config.toml
image_size = 32
horizontal_flip = false
beta2 = 0.999
Rows from block 3 of a small image flow-matching model, named by matrix and row number. Rows with one number within an expert belong to one neuron, the router's apart. Each number is 128 + 24 x the weight over its row's rms, rounded and kept within 0 to 255. All counts start at 0. Numbers have three digits each. After the name is the row's rms in percent of the matrix's.
Before each expert's rows are labels from the 100 images, of 14848 (inputs lightly noised), where the router gives the expert most weight on average: "strongest on" is what is common among them. Only what is clearly more common there than usual is listed. The data: gratings and oriented noise at many angles and scales. In brackets: how many of the 100.
# router: router (model.blocks.3.mlp.router.weight, 16x256), inputs 86-171
# up: expert up (model.blocks.3.mlp.up, 16x64x256), inputs 86-171
# down: expert down (model.blocks.3.mlp.down, 16x256x64, transposed), outputs 86-171

# expert 13
strongest on: coloured (100); windowed patch (77)
router.13 076:152112147122114098103155126146143171129111138112129139150154143089128044126118114140112138110136121120095177175118131131132112128130164104109138134114109095141145138121128145102141121155199109143140138200135132151127125120122118124124123140134188110121117160
up.0 065:140123138146099129126142129153122129125128128131123130125134131128137127128109130124119098131137121129125124103131136091147094129132177148125124125149088127130123129128137145130129126134129112132123131021116152131130124104128062128126130088129129141131132126
down.0 070:166129137136172130137155131087119128122138144145128156115130129129138116119132127079123129103080120137133127128121129084133137129126123127083109138128115079083128114109125134117132153129096125120127080120132125107137137121132021125127126115126178129127134137
up.1 103:129127129129130133127130128127128137127126120127123127122142128128131241128170156128128128129128128097133136130127145129125130128130131124128190129128144126124127128128131115127128128126128129131128131125127074127125122129129129128132127085128019142116139125
down.1 096:126118110131052179128133128130133150131126084125116126128122166136118124117152134123143099128128129124128131130132103130091174122128120132153133131154133135129138129120128139128113131128136128126127123132144000128130107132128131128137127130132129129124128131
up.2 107:129149128129155047143130116111134123129128128118126132125130121130129227135117129126141123126126132129132125119129111124125128128128100124127128119129131124135090141128128129126128133130128128133127127124130129131123129133130148123125127129124131117126131207
down.2 036:124132172090196125129130123126115112128111141121110129129121132116125172131134129116126124166117127130111125137142147129127122124123123120131127138134149124112137157165137090114135122118153122118120136170121131122132145087135097120131135113144120136124129134

# expert 1
strongest on: coloured (100); very fine (54); sawtooth grating (42)
router.1 166:126089130140121114080129160175120145134125133100114155138139140148124119135129128128115140093123126138103081115168110141152134102135102146126143127154119132108139120119157172111157132102146115155162126144111157127129131145082133102138101160157123150124148075
up.0 101:128066128163172095128127027110136129134128130128126126129126143125125125255159126129130127130129136134176129128127127144128129129127132108126128098146129140129127081145128169119128179128121132128127150126129129130129128150129144128129128129120133095125060143
down.0 080:116128119127127116127143117113119127128145204126124118089111129173131129127132128125126162133123128140214128125126128128121131133128131112104128128152125114072127138129104190147133096118129128121127123135092128127127137147143127135127146098151134133127255128
up.1 114:069124120117160128101128128097126126128132080147160128075174125125129127128130108163127127132115134135146159126161143125128176121128146147130198128137126136129163127127128127127142143127113129169132106128127129130121162128123128126116051128133127124129134120
down.1 112:155106129056129140137137128128139128126059124149121127129143130126127135129130147126129119126164125140129090140167143131126128103126129116133142128130127138129133141127128131128131126128130128129177129122128120128130148118089128130129174128130123126129124117
up.2 100:126107103126139071153128097105135128121135145128115127198131101126141128148126133127115128157128127128127103141130119130127127120128129142133137126128126127126129161220103130128210140115110126130128129128120127152129127136127158126158120127128129127128133108
down.2 090:108085128129128128127126127055124130132125129132128121131132128126107133128080138124122130164110127121134133144127127129129127125128155126109106157088128100129125101122106131133124125141129130128043127128128119114126127131138124140128139112134139127128119005

# expert 8
strongest on: coloured (94); low contrast (74); windowed patch (61); very coarse (46)
router.8 058:155105114091098110111126156136125068111137122155127094095123144132133107124105101154141121132145142120110128129109137172125092147085156136117082123088092137149129120154107148115138126133140079130105152083147077110096100095155134133124140128138150111112138121
up.0 081:128129129167127128121125129128076134126128112162125126129126127126127128129115126125146132124126128128063128134124126087128123129233126205117126126130146132131129126108128127139128128135125129124148145223132127124195109134129128131132127131124124127112129128
down.0 058:120129106126123125136129125124128122127130237141134128123102126128125129101128127126128125130126125142185118130138130134129116129126255132166127161127113143129127122126130160123132122125128078119122122126129166132228130128127127127208132128128155128131128129
up.1 071:127128130060128125130119129128129129128136144128127128132124135147132131133110136122131128131130119094104126125130127143129132131128127155117154221132039125125129125127119129128128137115127131128180126132128127134128113128130133127127128134131117177103129127
down.1 101:127128129128128128131128112127128135126129122128129128129163128129128128128118129127128125187128128127128127128131163128122112128128126128124129133130233127129128127128128118128122126130133128121131138128124117132255129129131128129129128128128134129128127128
up.2 062:126129136128166127113128128135108131127136104115116129123129128118131110130126167132131129150129126130139114128126128067128130132130129134137129140132123144128119113128129126129127127129129129124133129123128129133134059133127109129129128132133129078126112128
down.2 069:129152200131085114133130132106143123135149134137128130130130133130128128100126074129128127101129117060143132128128078130037138134160129125128226130111078131129130129125128132119120127153109130148107087155150111125198127195130198121125127135129124131134129139

# expert 4
strongest on: very fine (79); square grating (51); stripes at 150 degrees (28)
router.4 068:128116137138144129070121103117145116133117109149143140104114140156136137095197125159126136146108135114123158122120148149104142125082130111099128129080125091134162120124142123116190135114082121150122118153187113121151133126156120133094143121125083117144150134
up.0 064:127113122135145128111128155127130132128130125082129128132138124128129055130166128127130065130127138119125128128129128127129127112200101128117134130128124127127125124255132113129131170115128130125128130139129170129127128234137120126129124126128073132124126128
down.0 068:087123132149162139130072129127130118115128133000193109125128128128053123147138129125146127133125128131094131129133132115113130119056188115129135129102124126126124129114123128126128128128129126128100072138126118127127113146131128137128125122128129128124125127
up.1 163:130118138128141128191128129128124128128146135137055030130128125127128129141127111129130111128135128128124093127130128127127128128128132129130122150179130183134205127172138128128137124128134189128115130127129121126102220132119162128131128128115118128126135130
down.1 193:124131082106116141201114109125129142137094125114163085143128128122124149095210116127124089131135131106091110127128124129128130143126138129129105107149129127142255138129148125128131198123107147108117124138127110134104138057095129127148128122128130166131098130
up.2 077:128128086133218046127084098126140128124129130121073129129128128128128129129137127130109124125125126118127103128129127110127129132147128128082129137140078131128128124130130127137126156127071129147160146137128127124127125038125131127127129128128135128127117131
down.2 088:127132106128220150092128162127076130102128132125129128101127049085139173128133110118109131128130135129140129129130147114110128128128155128128100129159176077135200127123125156125137127089129126126127115128120056128131128127126129123083125126124142127110130129

# expert 9
strongest on: square grating (95); very coarse (46); stripes at 60 degrees (25)
router.9 081:102135113120104163154117160107152118134093141120125075107111129087114129171133135138149131142143123110137102156136126128093172137107161128115159149074154126147123118119110081132150121080118125130130122142134119106138154167137104137100133125114085142121132131
up.0 044:124127122136129127125127127126130125128120145127135094124120145128123128128152133126127127129127123132128125129122128136130125127124127127130129126136127129129084135128099130144127107118126146127129114132129131127127108128125129140135124130113126128129128130
down.0 112:128124154124146129128128129126129128138129129233129120125128193127128144129187124102103130130133121128130128188120127126075126124128130058130128127127128112131140129129128127127116128123129177129137157112127136128128128128128129127128124128132099127131104128
up.1 050:128129153171129127133127128124126135128130134129122090128126133128128126128130125128084131127131141130128123127111127131131129138130128133124128109100142136129125128129130131132113128127128018126129128127132125124126127127133180129128127134151179127122196154
down.1 081:129128099136128114128133071123128135124129087128025167129127123127079120128128164127125127128129109128086128147133128129065164126128127128130127125129255128129129128142129125123128126127128122129167123128129114127124055143128128127195137107128082122128111128
up.2 106:127128128129127128151128029096035129129128201128123128125128128129127129128128125128130128126126161152140129128123129179128051128128098134149118106120129127128128131114127138139130134087127128122127148096119127106130130127124138129123127127109200128128089129
down.2 112:128128088127134134131152200149124140127177128153128128130091128134093177114130118099115127164125123133244130132112092127128116136128174128113140128129125128127124127162036175134127072125128133130127133130116127141127129127126123128129124131116162143126164128

# expert 15
strongest on: very fine (58); square grating (50); dashes (46)
router.15 078:129121136157088101173137124120111136101121160195116078116129143063118112165125139122149123128138146147177072136103114170112066138138097163144122099075158133155066127141127139106126134089089152097123116134125121112137115115152121118133138087129146126129120128
up.0 075:114127127154121082169127127129129125130128127038117128129126127128146127129126129127129136127124127128129128129132132000129136128133189131127129127131129127129127131132127132129126119126128142135125127124129069126066131118129124128128128113131255128104127116
down.0 082:126107115128131094132129106128129128128109087101137129118129172125121129127128117130138123117128128128100127132123149060129130127131127118128138127134255086129155113124128128139109129125128143123131133133126129127135126129255198131185134128116076127125107129
up.1 081:129133129129129128131126128128128129160102129119128127128128129128087129255118126131128120130128101128127128131132129127129129136127126165129129141107127127124129125128106141128128127154108143130128119126128134131199129128165127129153127128130131151134127128
down.1 097:132128128127125128121130125129129135128126124119123155128127120155156114128105127111099128130126128138128255128131129114122130127128128128123129129129128112128113129131116128127140087128160058128131138127131161123129127135116128124129131136128130134112125128
up.2 078:128127167139113148182127127124172126129117129101129123130126139130129128131118128130112121127126100125129128127132129000133134122128133146133130128167128140127255128129124145130116123128131126128128127130124129116128138128128125128184125126147128135126131127
down.2 061:131137121153139129130125121112130108128128125000143146137110123136126132150104111129131129139123129134129127128129105149090126131128128152108137143126132142132057127112127131125129122128134100124129129142151128095171132128143255148143130146130128128147123131

# expert 3
strongest on: noisy (100); low contrast (99); coloured (76); windowed patch (60)
router.3 090:137117126134171170106124108105091138147126136094138167113152110134130169106110142122113133143135113152108182110131133031129181117130117121141131131181142075094143125084114136123123130136178163140117083124115149129104122113140162127139122134097158156139143142
up.0 109:127127126124130128127119125128131127128128126255183054123128129129140128128210128126130123129116126129130054128127130146139152130129155126130087128128137162127130126103116129129131122083106121128128127121127134124128084133127114128131129127124127128126128127
down.0 083:120128128127122127145133124130127118128144098121063138127134128121067118128116128211127128129128128132128128122129128120117127130128129131122128141164129088145129133126128125128135125096187137124118125128128132135087134129103128128130128115127142127128130128
up.1 085:129153134097134128140093128116084129107133130130125115160128125128121128131141134154128122135140139120140083126129127125127158088126129132122123129129135129127127124089121130134129125127130123123129133128151125132129132134128127130129128129125129128129124128
down.1 114:128144126137128129126129129127090129158118132128128128122119120129127129128118126000164130130114128127128129129127129128123133073128129122127128135153128129128121125129129127128132130128128128129110129129127127108128128128128128124128130128129137129137128126
up.2 099:122129133129124127131113129138123132210112129129129127126126126128149128127145128132127126118106130128138126166129129129124125131128125125131119131117141121127130130000129138125118129127129131129128137129136129095128134126126119128127131124126125126132127123
down.2 090:129128127128127129127122128128127134020125139134128124125128165127125127128128084005128127126174129128129129094128127122128128164128128145128128129119124128128129120118128130128141130128129128129124116135128127169125154129128128128137126132129129128178128129

# expert 2
strongest on: coloured (100); dashes (61); very fine (54)
router.2 151:120129120167140132126130105104120123130095143057145128108135109106116126133121121148138172088127145078118196135160092138108126132127129110158102158162110085134118119119132147136133129190176110168134120147155147147137140149127125121141134187132200169117165145
up.0 053:093131130127130129126112122157134255127130128127132128130137119128129127147116129131131130136124125128125130126128128126131159128122130128129142129144123127128205098127128167129129128129129126130126025130139132151151128150111171131127130128132128129129117128
down.0 070:117145147142132117121133124128129096127126129136129174135112128131128115128128131127127136128127114129129110175125190107129123127128128183136129138127128128148160130136126125128130127071039130128090147027106128130101131126184050154187125125127123127128140120
up.1 131:142103127097133128157063128129128118128139116165128100064125128127161128128118131119140152116118125128145119128173130118099129130127132128128185128128150141128088000129128125128126110128136128124169128111130128129128130120025127127135131124091125128048126128
down.1 066:119113108131130125128129095155135123125128102127127196127096151135118132128108141131125117121141127127132126126147123103121144106125128142212040125143172133120124147128126126127116196129128128128125147129127051135127154096123127105113130112098130182149078187
up.2 077:130108128128153069131145089120128124132129124127132139128129134128125127125130141123127128128129149150126127130128126148126128128128127127128123116122136129130104126128129125114121127127126116117129127107111100128127129130133159131148106129120128130131127128
down.2 107:127127125104153128130169123123130132127124118035132130112121132129127115108127130137135135108107119127131128119121127000129128126126126124125122128170125129129124127129131127139129127155147113127126122174127127120177126128140239152121130127133125127130142115